Weights of a small spectrogram enhancement model: widths [96, 192, 384].
Rows from block 3 of a small spectrogram enhancement model, named by matrix and row number. Rows with one number belong to one channel. Each number is 200 + 20 x the weight over its row's rms, rounded and kept within 0 to 999. All counts start at 0.
After each channel's rows are labels from the 100 clips, of 14976, where the channel reaches its highest value: "responds to" is what is common among them. Only what is clearly more common there than usual is listed. The data: single English command words and digits, spoken by a formant synthesiser in many voices. In brackets: how many of the 100.
# convs0: first 3x3 conv (model.enc.1.1.convs.0.weight, 192x192x3x3, each kernel summed), inputs 0-47
# convs1: second 3x3 conv (model.enc.1.1.convs.1.weight, 192x192x3x3, transposed, each kernel summed), outputs 0-47

convs0.40,210,203,189,215,207,177,200,186,222,178,211,202,197,212,215,187,217,216,215,192,204,174,209,137,216,187,184,195,210,204,202,191,183,210,216,247,214,201,218,213,182,206,225,223,220,209,247,208
convs1.40,189,224,199,193,187,223,222,200,199,197,223,194,212,199,202,197,187,216,194,200,176,201,180,203,198,190,239,185,172,184,200,209,262,172,183,207,199,203,218,216,205,197,202,200,201,201,196,195
responds to: reverberation (89)

convs0.10,241,164,195,223,192,178,201,199,204,180,217,208,197,178,211,237,215,206,205,234,209,226,178,180,201,212,151,190,209,195,172,174,198,213,211,187,172,206,206,210,175,180,181,179,207,198,191,197
convs1.10,229,266,163,169,204,198,223,199,195,235,202,188,191,211,205,194,216,166,202,199,172,201,209,199,207,200,253,191,225,190,202,201,159,178,202,244,195,194,222,222,231,213,196,203,190,198,199,196
responds to: voice: deep voice (54)

convs0.162,146,185,191,185,166,193,197,167,190,181,176,206,200,186,228,211,219,196,157,143,185,136,169,139,156,227,217,180,188,213,170,198,199,204,196,202,215,197,213,181,166,207,198,178,200,174,175,174
convs1.162,140,194,216,217,206,277,183,198,195,236,209,202,215,205,198,200,177,183,193,190,210,188,224,199,203,205,169,220,183,194,200,171,232,190,199,196,205,202,188,208,253,197,203,243,197,195,201,197
responds to: /oʊ/ (48)

convs0.131,219,205,217,202,212,201,202,209,213,205,189,210,201,229,195,217,217,210,170,172,210,191,207,197,191,188,142,203,193,226,214,186,199,215,224,203,208,204,216,209,207,218,210,202,226,218,225,203
convs1.131,199,197,167,185,206,179,223,204,196,171,181,207,171,191,205,198,200,190,198,193,234,189,205,209,192,193,180,191,217,168,202,185,152,233,187,169,202,206,181,178,133,195,204,217,194,202,201,203
responds to: voice: deep voice (79); /t/ (47); /u/ (27); word: two (27)

convs0.101,189,185,202,195,186,196,208,238,205,197,176,202,166,198,203,211,212,216,214,191,222,202,205,199,174,216,223,198,170,198,203,196,237,201,178,198,206,211,232,163,184,186,201,179,191,195,219,170
convs1.101,186,204,199,244,211,248,179,196,197,177,184,201,207,200,200,204,230,148,196,192,208,190,148,209,201,204,213,193,260,172,196,160,159,202,202,194,192,193,188,201,185,189,198,212,206,207,192,209
responds to: /p/ (42)

convs0.174,237,197,185,201,221,201,209,221,189,192,166,166,188,205,172,205,207,217,190,180,208,210,169,191,199,178,172,253,170,189,192,170,171,178,189,186,210,159,181,195,255,192,201,191,210,206,194,167
convs1.174,150,186,194,188,195,186,174,200,205,181,173,197,150,193,202,198,146,124,198,190,184,197,225,198,192,207,223,192,243,146,201,210,245,211,168,188,199,209,204,195,165,202,198,155,192,203,202,210
responds to: voice: child-like voice (80); muffled (low-pass) (33)

convs0.136,221,204,182,206,204,217,198,182,199,190,208,198,210,192,237,228,202,202,211,212,199,230,191,187,202,226,207,189,178,224,176,199,207,197,230,221,222,192,224,208,159,172,201,218,213,192,215,203
convs1.136,152,190,174,192,210,169,221,201,204,204,162,198,227,190,199,201,239,281,200,212,201,194,227,199,207,198,238,210,181,203,200,200,193,204,207,186,203,212,202,188,239,189,196,191,202,195,196,195
responds to: voice: child-like voice (53); /aɪ/ (29)

convs0.50,178,205,192,210,179,213,215,182,196,183,200,206,196,186,179,219,215,166,228,209,216,199,237,193,188,205,201,208,180,220,208,187,199,194,196,215,197,208,188,184,227,192,215,215,199,227,206,219
convs1.50,202,179,202,167,206,235,252,202,197,153,218,201,200,205,200,205,172,263,204,201,176,201,179,203,193,204,229,199,177,247,202,179,201,182,190,128,201,186,202,197,172,191,194,214,210,203,203,190
responds to: voice: deep voice (70); /f/ (46); /ɹ/ (41); /ɑ/ (38)

convs0.86,170,195,189,216,219,187,181,203,198,181,187,196,185,209,211,218,193,210,191,204,200,207,197,156,195,204,140,215,210,185,182,211,225,212,211,213,201,187,198,215,153,187,195,214,181,193,245,232
convs1.86,234,201,190,239,209,171,205,203,203,180,222,197,147,202,198,200,247,138,199,194,250,201,209,200,204,202,207,203,184,277,204,165,167,228,194,187,198,214,205,169,195,196,196,220,199,201,205,203
responds to: /p/ (52); thin (high-pass) (29); /ʌ/ (26); word: up (26)

convs0.135,194,184,188,185,195,199,212,182,211,174,200,178,174,208,214,198,176,198,221,218,208,195,174,167,222,179,187,197,177,206,189,198,198,192,217,198,189,190,219,189,178,209,196,202,194,204,178,182
convs1.135,166,243,211,207,201,179,198,196,198,182,179,189,210,177,199,196,204,156,209,209,193,203,191,204,190,207,205,191,200,153,207,226,190,133,208,165,194,230,188,187,242,204,198,177,210,218,198,197
responds to: thin (high-pass) (70); white noise (68)

convs0.59,181,220,199,218,238,192,184,211,182,201,182,200,181,216,233,186,197,175,184,223,190,200,187,213,201,125,141,177,220,204,189,203,201,195,215,205,182,201,192,199,216,216,199,173,196,231,215,188
convs1.59,181,198,186,217,202,203,217,200,199,172,235,198,187,202,197,202,193,223,202,196,251,197,182,198,200,207,207,201,210,235,198,180,238,249,191,168,201,208,203,181,221,200,202,194,198,200,203,199
responds to: reverberation (73); /p/ (56); /ʌ/ (28); word: up (26)

convs0.146,132,199,222,199,183,217,196,196,199,216,191,183,188,185,186,205,192,202,274,195,184,208,230,159,213,199,191,137,216,232,220,201,205,198,194,237,211,225,185,204,191,206,188,205,202,184,234,216
convs1.146,292,210,212,196,201,178,155,201,209,198,237,194,203,202,195,197,243,180,204,206,224,196,185,206,204,202,235,203,169,160,202,152,181,167,190,165,197,188,196,209,174,188,202,220,206,208,196,201
responds to: /p/ (73); /ʌ/ (27); word: up (27)

convs0.145,226,193,188,196,199,192,254,209,219,184,185,187,190,190,184,171,171,188,184,190,220,162,207,215,227,236,179,222,179,181,226,203,185,198,200,210,222,220,192,230,196,210,197,159,168,189,186,208
convs1.145,183,178,191,192,196,196,154,197,206,202,191,199,189,196,195,204,217,193,199,201,196,201,180,205,202,193,202,189,186,187,200,169,258,204,191,165,199,215,196,163,189,207,197,184,202,194,202,200
responds to: /ə/ (46)

convs0.45,196,201,204,210,193,208,188,238,164,207,176,213,199,222,235,189,196,187,200,235,185,192,196,189,202,217,129,204,169,235,218,201,209,168,181,205,176,189,206,177,203,197,197,235,207,248,195,206
convs1.45,162,188,224,239,194,166,224,202,202,182,257,207,191,192,196,200,187,175,200,187,203,206,254,207,198,202,203,190,237,200,201,198,206,191,226,214,203,240,194,227,192,205,197,216,201,200,198,196
responds to: reverberation (100); voice: child-like voice (54)

convs0.52,180,207,189,192,175,220,196,197,200,179,184,212,185,230,208,192,180,208,190,176,201,201,217,194,202,220,172,215,187,206,190,207,185,217,232,212,206,192,198,200,172,199,204,179,194,178,205,196
convs1.52,267,175,171,164,202,189,223,201,198,207,220,200,185,197,197,201,212,229,203,193,203,201,156,203,195,204,163,191,291,185,200,211,171,161,179,239,202,165,209,200,200,194,198,164,205,202,202,194
responds to: /n/ (60); /j/ (26); word: nine (26); word: no (25)

convs0.72,206,182,198,211,213,203,217,207,181,176,209,213,188,186,223,166,188,197,233,210,191,228,187,228,196,210,170,217,184,204,191,200,202,207,202,191,200,210,213,153,139,179,219,188,200,202,208,189
convs1.72,241,201,157,200,198,214,188,200,199,195,204,199,200,199,196,197,224,222,198,196,147,188,165,201,204,207,162,196,267,181,201,215,216,208,233,221,197,177,200,216,269,208,206,192,196,205,203,197
responds to: /ɑ/ (42); /ə/ (27)

convs0.182,188,177,179,177,203,209,207,175,160,173,199,181,216,138,202,252,194,201,214,227,197,248,192,200,254,205,134,164,219,178,162,191,204,196,203,215,196,177,193,202,203,220,187,207,199,196,213,207
convs1.182,257,239,201,229,207,158,151,203,204,189,227,201,167,203,189,193,205,184,197,198,206,211,161,204,197,186,204,188,208,210,197,205,183,162,202,200,204,189,212,167,182,198,191,189,205,201,199,209
responds to: /k/ (47); /t/ (45); thin (high-pass) (42); clipping (32)

convs0.123,184,213,211,212,214,218,187,218,199,179,200,199,210,199,201,205,190,188,212,218,209,216,183,152,207,207,216,179,164,222,194,192,195,201,201,206,178,201,188,200,197,202,183,190,180,201,209,221
convs1.123,247,228,192,253,207,213,166,205,208,173,220,210,215,206,193,194,216,200,186,199,202,203,228,204,193,207,210,216,224,168,200,242,193,163,197,192,200,197,207,233,186,188,206,232,195,196,198,207
responds to: /t/ (51); /u/ (42); word: two (42); muffled (low-pass) (29)

convs0.80,182,208,211,197,196,174,202,219,196,219,200,186,201,188,187,180,229,178,166,223,186,173,177,227,189,204,225,217,233,201,187,202,224,160,180,195,226,217,201,175,196,179,208,194,200,213,162,163
convs1.80,153,247,229,211,199,218,175,198,200,239,183,205,204,205,206,199,204,207,203,204,206,196,213,202,195,200,210,198,202,230,197,144,213,199,213,266,193,133,202,200,200,190,200,185,206,211,204,201
responds to: rumble (57); clipping (30)

convs0.4,216,168,210,219,206,198,204,238,199,234,194,203,207,195,193,216,225,195,180,195,200,223,156,191,211,201,305,223,217,181,207,206,191,197,189,208,193,179,175,200,218,200,190,215,199,197,187,206
convs1.4,123,212,195,173,213,196,178,203,197,142,192,195,160,196,206,200,192,182,180,207,162,202,180,197,200,209,177,196,216,209,189,213,211,188,182,274,198,197,217,187,148,192,188,167,191,190,202,186
responds to: muffled (low-pass) (29)

convs0.175,199,204,197,179,161,200,179,176,190,192,195,186,216,184,188,209,222,190,177,176,193,206,222,205,228,212,188,149,228,182,228,198,179,200,198,177,182,191,160,151,227,221,164,183,168,193,214,205
convs1.175,186,193,203,202,204,170,154,196,199,174,155,194,139,201,198,198,215,175,202,203,182,205,151,194,199,203,240,183,224,201,194,214,186,154,163,203,200,204,198,171,169,209,206,230,198,199,201,202
responds to: /ɔ/ (29)

convs0.178,254,210,214,172,182,182,206,231,186,197,173,176,183,200,202,187,170,206,208,176,200,203,189,274,200,180,151,204,168,179,223,204,186,179,170,195,203,226,198,215,201,207,191,199,215,217,185,171
convs1.178,156,213,191,225,188,215,202,199,201,199,193,199,226,197,204,188,188,172,198,201,196,198,138,196,203,207,217,188,229,232,202,180,256,198,180,184,195,225,189,203,225,202,203,188,192,198,205,205
responds to: white noise (85); clipping (25)

convs0.84,211,191,234,210,196,226,208,195,181,206,179,202,211,206,164,235,216,232,178,214,213,208,233,198,186,234,203,191,186,182,203,212,218,197,187,230,212,203,208,189,202,196,220,190,192,205,216,209
convs1.84,179,153,196,201,200,193,184,192,200,201,232,204,225,209,196,199,153,149,204,202,201,195,207,208,201,205,155,208,206,202,200,183,265,214,246,220,195,206,175,258,239,190,203,222,196,198,194,192
responds to: thin (high-pass) (34)

convs0.44,174,205,191,204,204,192,160,235,222,179,207,197,191,204,195,193,175,205,215,222,200,203,185,198,205,227,182,177,204,206,224,210,185,195,190,194,211,188,197,200,179,177,200,196,201,224,211,239
convs1.44,192,161,207,220,195,202,198,198,198,231,158,197,206,207,196,197,189,158,208,204,236,203,244,202,203,211,214,202,167,215,195,209,182,195,191,191,197,203,203,226,195,193,195,230,199,204,201,198
responds to: reverberation (99); /p/ (57); /ɔ/ (38)

convs0.70,162,213,205,183,182,237,204,216,189,224,174,205,202,205,208,218,178,212,168,207,171,191,221,162,215,221,172,219,220,205,200,201,216,208,194,206,223,208,209,200,156,206,200,202,197,192,262,201
convs1.70,236,200,176,264,203,180,223,202,197,165,229,201,184,195,193,197,221,179,203,204,191,202,196,206,203,207,178,201,233,242,202,182,198,206,206,169,199,178,199,158,241,196,193,203,199,204,195,192
responds to: /k/ (47)

convs0.153,219,217,225,214,204,199,233,205,219,216,182,209,174,215,198,177,215,201,202,181,162,190,161,219,195,235,198,199,189,189,190,195,200,187,188,197,206,204,210,208,245,215,202,176,241,196,206,172
convs1.153,174,203,194,176,193,182,160,191,203,182,173,199,284,196,205,203,183,214,187,203,191,199,205,196,207,200,243,184,165,204,202,188,197,218,178,164,199,227,202,195,172,201,196,195,192,200,211,204
responds to: rumble (37); clipping (25)

convs0.58,171,207,190,211,169,227,166,228,221,178,199,220,194,197,212,201,180,172,214,204,207,220,240,140,242,193,183,196,231,223,191,198,201,194,209,197,196,197,203,209,181,215,182,196,205,216,172,220
convs1.58,212,193,211,190,212,186,210,202,203,209,258,196,185,199,198,204,212,232,197,199,162,202,190,192,200,197,197,213,180,210,202,186,194,198,181,232,194,182,199,184,198,203,197,184,201,202,203,205
responds to: voice: deep voice (61); /ɔ/ (43); /ɹ/ (43)

convs0.112,201,205,211,180,188,207,205,175,217,219,180,179,220,212,210,230,186,223,151,181,193,162,203,199,175,203,158,237,199,189,191,210,196,222,204,193,187,191,208,188,209,214,194,181,205,191,196,185
convs1.112,197,247,201,191,192,195,211,202,198,210,211,191,143,209,194,207,201,191,205,209,235,193,135,202,190,199,201,188,157,216,198,182,189,204,182,236,209,193,193,229,156,193,204,167,204,210,192,209
responds to: voice: high voice (65); clipping (49)

convs0.113,172,190,195,202,210,183,204,242,199,209,213,217,181,213,209,202,196,186,191,188,195,185,172,157,181,185,195,213,174,240,225,197,202,200,179,185,181,203,206,196,203,204,201,197,202,178,178,207
convs1.113,143,165,214,219,203,211,176,197,196,193,200,214,225,198,197,200,173,169,196,201,168,201,220,202,201,200,194,214,206,152,204,201,173,203,203,224,204,229,193,186,208,204,195,219,200,195,197,199
responds to: /aɪ/ (82); word: nine (27)

convs0.83,170,198,184,210,212,163,192,197,207,203,224,236,197,229,216,235,198,184,201,221,174,194,192,185,220,216,189,225,202,194,174,203,237,188,226,194,213,181,224,185,194,209,212,191,212,242,200,175
convs1.83,209,197,178,198,198,241,204,192,198,202,182,208,208,203,201,197,169,245,214,202,249,195,221,209,201,203,210,216,215,215,200,195,197,230,188,199,195,239,200,222,227,206,197,190,196,217,199,201
responds to: /oʊ/ (36); whispered (33); thin (high-pass) (30)

convs0.115,224,176,201,203,205,203,205,202,211,203,203,218,187,219,220,181,204,210,183,209,178,197,172,150,205,209,187,222,198,198,273,227,193,213,198,186,198,169,197,209,202,216,212,225,190,175,181,194
convs1.115,219,190,187,212,211,193,185,195,196,198,167,207,215,205,198,195,212,171,199,189,134,197,180,197,196,201,213,199,224,182,204,224,190,204,228,215,198,253,186,216,178,200,193,178,207,209,197,204
responds to: /ɔ/ (30)

convs0.56,186,213,210,176,213,218,167,212,177,222,212,206,202,206,220,231,201,210,185,205,236,205,189,180,182,172,166,175,185,213,187,205,215,213,194,216,193,190,203,218,171,210,203,191,218,219,236,199
convs1.56,257,195,210,155,189,191,195,197,207,246,184,205,189,202,201,197,218,197,202,199,188,208,197,205,203,203,255,206,213,238,204,192,187,194,236,187,198,187,191,198,219,204,203,223,194,204,194,200
responds to: /ɑ/ (57)

convs0.121,237,199,216,206,215,211,221,217,187,202,188,179,138,201,188,206,178,211,190,232,225,200,203,189,179,196,227,182,209,200,221,189,233,186,209,188,203,181,212,224,189,198,191,182,200,202,163,188
convs1.121,143,223,177,244,210,203,197,203,206,164,173,210,193,209,197,208,240,199,202,200,164,196,187,203,207,206,187,190,190,217,198,225,119,197,234,168,195,179,186,198,147,201,194,185,200,209,197,192
responds to: voice: child-like voice (60); intonation: rising (54)

convs0.140,188,196,209,174,187,178,192,190,197,204,192,155,228,208,172,224,209,191,198,214,210,228,208,194,206,189,212,229,169,174,229,214,175,190,192,187,185,205,203,185,173,198,196,219,194,188,214,204
convs1.140,205,205,236,244,204,187,226,196,206,214,186,217,190,202,191,203,199,191,202,192,182,210,200,194,198,206,193,195,198,212,199,212,212,212,242,226,204,205,196,240,142,190,202,173,201,203,204,207
responds to: voice: child-like voice (90)

convs0.16,234,202,202,215,202,238,225,231,184,233,232,230,219,184,239,215,186,210,161,210,188,149,198,214,197,260,214,197,205,191,210,203,231,210,192,167,204,231,201,170,201,205,204,139,229,141,188,190
convs1.16,172,212,199,169,189,177,165,206,204,213,219,187,173,202,191,199,203,199,200,202,204,204,203,202,191,212,177,207,170,207,199,174,165,183,187,223,210,182,203,216,199,195,196,255,214,191,196,201
responds to: /ɔ/ (40); /ɹ/ (38)

convs0.36,219,225,190,185,193,180,212,206,189,228,195,203,210,221,193,173,207,186,217,174,209,222,226,208,208,225,272,235,218,219,214,195,214,191,200,181,202,222,197,220,214,205,155,215,205,173,169,176
convs1.36,189,186,186,210,193,167,172,190,199,195,247,195,191,194,203,199,220,237,200,202,230,199,164,202,189,212,189,209,207,175,195,159,215,210,176,276,196,175,212,210,203,207,200,188,200,190,198,208
responds to: reverberation (94); white noise (46); pink noise (40)

convs0.54,151,216,207,198,218,177,217,235,193,162,209,209,206,212,226,190,214,200,194,208,204,197,161,217,174,208,166,199,163,192,220,197,210,224,201,208,198,186,193,211,201,188,204,195,209,183,179,220
convs1.54,209,179,170,199,194,195,180,197,208,181,163,197,203,192,203,204,204,188,201,201,191,203,224,201,204,206,173,201,250,205,203,228,190,173,188,228,194,202,211,183,298,200,205,180,200,199,196,185
responds to: /ɹ/ (49); /ɑ/ (35); /ɔ/ (32)

convs0.67,204,197,207,187,209,171,197,190,143,231,215,236,211,177,199,181,205,211,208,233,187,190,147,236,184,209,147,208,188,231,245,199,182,188,213,245,182,208,196,191,228,191,193,208,201,215,179,199
convs1.67,228,210,241,175,196,195,171,202,198,237,177,211,175,215,205,202,187,182,200,202,197,198,222,202,194,199,242,197,256,195,207,221,216,207,201,183,192,191,195,217,235,202,212,147,193,197,198,198
responds to: /ə/ (50)

convs0.7,202,199,189,196,173,196,186,188,222,223,178,211,234,205,213,161,220,179,212,197,224,173,218,208,228,216,223,194,216,212,211,200,209,216,201,172,219,207,191,191,210,183,195,186,201,183,203,196
convs1.7,179,186,217,162,187,197,236,194,203,182,224,205,205,193,201,198,197,210,193,215,238,192,212,202,200,194,164,202,189,199,198,183,180,210,216,206,200,185,199,184,198,202,200,231,198,198,211,203
responds to: /ɹ/ (38); /ɔ/ (28); /u/ (25)

convs0.191,164,177,211,183,212,227,216,208,219,252,197,180,215,207,196,213,187,209,214,192,204,213,216,200,209,216,209,168,194,171,202,218,208,189,173,207,182,257,200,185,232,195,178,179,201,168,226,194
convs1.191,224,187,195,190,195,185,201,198,206,174,164,191,252,186,198,205,179,201,194,197,171,192,153,210,203,197,232,206,206,222,205,177,213,183,175,158,195,197,199,204,183,192,203,207,194,202,200,200
responds to: white noise (93)

convs0.159,184,194,195,213,215,212,203,206,205,203,221,213,235,215,203,213,197,209,208,211,215,216,244,203,216,227,176,215,193,244,154,214,202,218,221,217,190,195,207,233,211,214,212,239,201,213,229,225
convs1.159,249,187,156,187,204,201,280,201,195,193,159,197,171,194,201,199,171,174,198,205,186,204,156,201,203,203,240,182,170,158,201,179,193,161,171,155,202,182,193,198,164,207,199,168,203,195,201,195
responds to: muffled (low-pass) (33)

convs0.48,206,205,205,225,200,190,193,208,222,221,210,222,231,208,209,195,190,203,238,198,214,222,204,187,181,212,218,211,194,240,243,202,249,211,174,192,188,210,208,164,205,178,238,209,241,222,209,189
convs1.48,239,164,213,133,204,226,210,209,199,213,222,212,194,201,194,210,192,243,210,192,156,193,213,199,196,200,179,213,215,199,212,136,149,199,208,166,200,203,203,227,205,201,204,198,204,211,199,202
responds to: /ʌ/ (44); /p/ (41); word: up (28)

convs0.69,190,215,199,206,168,222,201,190,221,172,213,218,193,227,200,211,230,193,196,210,206,181,232,175,201,176,188,199,205,183,193,201,182,222,232,200,198,204,193,231,198,188,185,159,203,203,208,210
convs1.69,189,178,172,214,188,198,232,201,196,198,200,200,207,198,198,203,169,218,198,198,176,199,191,204,200,207,156,211,227,172,199,235,235,165,180,228,200,233,196,154,198,204,198,205,195,203,203,203
responds to: /n/ (56); /ʌ/ (43); /w/ (42); word: one (42)

convs0.147,171,189,194,180,162,201,177,153,172,228,128,189,181,203,179,181,186,200,171,182,183,164,165,199,143,215,197,181,195,223,179,202,190,173,186,175,212,197,184,203,194,190,194,167,193,188,187,215
convs1.147,243,213,146,215,196,230,238,200,190,191,216,203,226,202,205,201,220,213,198,200,227,201,174,201,210,197,244,208,202,199,202,190,234,218,188,244,196,207,201,200,223,213,198,230,204,199,210,201
responds to: voice: child-like voice (64); thin (high-pass) (35)

convs0.34,201,194,177,204,227,185,220,161,188,230,167,204,252,239,253,151,195,178,200,232,216,187,184,216,192,223,242,208,192,211,204,208,214,213,208,172,212,188,190,207,220,177,184,216,183,214,204,194
convs1.34,227,201,226,244,180,213,213,201,198,211,264,201,203,192,196,202,201,204,194,200,220,198,209,202,204,205,207,212,238,209,198,216,201,211,208,235,192,201,213,171,196,200,192,234,199,211,209,194
responds to: reverberation (90); /ɔ/ (30)

convs0.89,168,201,214,213,194,194,233,200,228,196,179,199,221,186,233,185,185,217,247,224,199,239,231,183,201,237,191,181,238,206,211,231,178,222,234,206,212,216,206,213,174,209,206,196,225,213,220,187
convs1.89,220,179,206,157,203,167,176,199,196,147,204,200,200,200,203,201,249,259,201,198,164,202,169,201,207,197,239,211,201,224,202,190,211,214,220,160,204,159,202,189,241,203,200,215,202,199,199,200
responds to: voice: deep voice (56); /ɛ/ (52); /ɝ/ (41); /ə/ (37)

convs0.107,218,203,212,181,211,201,200,207,206,233,206,188,183,216,199,212,196,218,211,183,209,209,183,197,200,202,212,218,188,195,141,212,191,176,196,196,221,196,207,173,173,210,211,185,210,188,186,181
convs1.107,160,185,240,213,195,184,187,203,197,231,191,211,209,211,202,196,198,180,196,194,226,192,145,209,201,194,214,190,189,213,202,187,220,190,156,204,195,183,186,219,190,203,194,190,201,201,198,207
responds to: /ʌ/ (26)

convs0.17,206,206,219,199,195,209,195,206,198,197,192,178,204,190,207,186,164,172,179,189,179,223,185,193,191,188,142,192,185,212,243,202,221,193,180,180,206,189,200,197,199,185,199,225,209,199,236,195
convs1.17,191,167,216,231,191,194,185,192,204,224,191,201,222,202,210,198,198,193,203,202,177,201,212,198,196,188,256,203,223,249,203,238,171,185,209,197,202,164,199,186,232,199,201,205,192,196,207,198
responds to: /ɔ/ (37); muffled (low-pass) (29)

convs0.88,212,168,195,222,188,227,198,232,184,212,187,186,171,192,172,199,195,213,196,192,193,174,203,235,177,201,147,210,178,223,216,193,212,219,189,212,187,204,208,157,176,199,218,194,202,172,197,233
convs1.88,165,181,165,189,202,170,187,201,198,177,214,205,194,198,198,200,182,167,206,190,205,197,209,202,193,208,137,193,228,209,205,241,202,207,207,214,196,206,194,212,207,198,205,214,209,205,193,200
responds to: reverberation (86)

convs0.75,214,204,221,226,206,172,193,185,209,223,230,189,175,225,189,178,205,215,230,207,210,202,245,203,209,208,194,212,228,212,186,204,211,191,215,210,190,190,225,220,243,182,183,174,223,192,218,209
convs1.75,212,209,220,203,184,223,230,197,212,178,191,195,200,189,191,212,195,222,206,209,145,209,199,205,200,195,202,202,204,216,197,228,218,205,195,176,199,198,208,231,168,215,206,161,202,203,196,197
responds to: /aɪ/ (26)

convs0.187,206,180,195,218,209,195,209,196,230,177,182,193,198,213,192,132,186,224,178,235,215,184,132,236,207,170,171,212,191,196,200,194,216,177,210,167,172,202,173,198,207,195,212,191,187,223,221,211
convs1.187,199,141,180,179,189,226,151,202,193,206,201,199,224,200,207,203,215,195,192,197,200,199,190,202,210,201,214,204,193,174,203,197,184,219,200,163,197,231,192,163,185,210,207,210,195,198,198,191
responds to: /p/ (39); /ɪ/ (28)

convs0.139,211,187,208,202,218,227,193,239,189,189,198,182,185,186,211,193,215,234,185,200,179,196,206,203,206,210,154,199,202,176,222,206,208,187,193,207,199,209,214,225,184,208,199,201,198,188,226,208
convs1.139,206,167,174,212,207,151,227,197,196,238,166,195,170,199,195,206,167,163,200,205,218,198,175,198,200,202,187,190,166,225,203,208,159,190,203,203,201,206,192,166,167,196,197,209,202,205,196,198
responds to: voice: high voice (58)

convs0.100,208,207,204,217,183,188,193,242,196,168,238,213,163,190,220,218,229,214,190,189,201,204,223,199,200,219,204,185,194,183,188,177,189,201,145,207,176,213,197,186,199,197,217,211,175,205,178,187
convs1.100,192,217,202,169,211,267,188,194,204,169,146,206,240,194,192,181,184,193,205,203,166,209,119,191,207,217,206,203,210,199,197,183,209,214,211,213,206,208,203,196,159,191,196,183,198,206,195,203
responds to: voice: deep voice (84); /u/ (39); word: two (37); word: three (25)

convs0.76,229,202,204,204,209,212,212,180,218,196,226,206,187,200,206,202,230,206,185,229,199,193,188,219,194,196,238,212,213,219,181,193,226,205,205,184,195,184,195,229,210,210,192,190,204,229,162,214
convs1.76,204,209,208,211,206,213,189,201,202,204,219,197,218,194,199,200,173,187,204,195,234,203,182,203,205,206,185,217,174,205,201,178,206,187,195,266,196,214,206,211,181,208,198,189,201,197,198,197
responds to: /t/ (50); thin (high-pass) (39); /k/ (38)

convs0.63,175,195,199,200,206,179,189,201,178,215,196,207,213,213,204,195,198,177,159,176,205,168,188,194,169,227,222,224,201,155,195,207,200,210,188,191,206,220,193,214,189,199,186,216,193,167,176,187
convs1.63,239,207,186,222,204,168,218,199,197,240,171,201,218,204,203,200,171,180,205,207,266,198,195,202,202,201,148,209,210,259,202,215,210,209,195,248,203,199,196,209,256,215,198,182,204,198,197,199
responds to: /n/ (54); /oʊ/ (46); /aʊ/ (35); /d/ (35)

convs0.190,185,222,232,185,192,209,230,219,212,174,176,212,217,190,189,196,194,182,175,174,205,189,222,196,203,207,219,179,182,169,241,209,226,178,198,210,190,227,212,175,192,204,211,168,239,196,255,208
convs1.190,210,159,181,200,198,206,175,198,200,204,194,205,220,210,197,206,202,201,197,207,147,207,158,199,203,208,224,204,230,167,199,205,168,158,189,194,201,212,211,260,217,204,201,251,196,191,205,208
responds to: white noise (88)

convs0.73,196,207,187,208,186,188,199,233,171,187,224,214,197,195,220,186,221,206,197,178,207,159,197,212,173,216,188,208,241,195,186,207,195,207,176,194,217,202,209,189,231,219,197,207,178,217,180,172
convs1.73,229,180,259,197,206,231,228,203,197,181,210,205,171,205,189,212,156,163,199,204,238,200,181,206,207,198,196,200,171,216,210,176,190,248,168,189,200,211,192,240,173,197,201,229,196,208,194,213
responds to: voice: deep voice (83)

convs0.95,200,210,198,225,226,189,186,164,215,211,230,236,158,209,192,162,213,210,208,213,200,179,216,211,211,221,196,189,205,219,208,226,196,185,219,197,209,203,201,196,221,205,203,203,206,197,229,216
convs1.95,210,235,195,209,208,203,226,200,213,220,178,186,251,195,199,202,196,172,210,198,202,190,235,203,201,214,173,211,228,223,199,231,212,236,208,179,198,197,194,209,192,205,205,194,194,196,191,199
responds to: /ɹ/ (70); /ɔ/ (69); /f/ (66); word: four (46)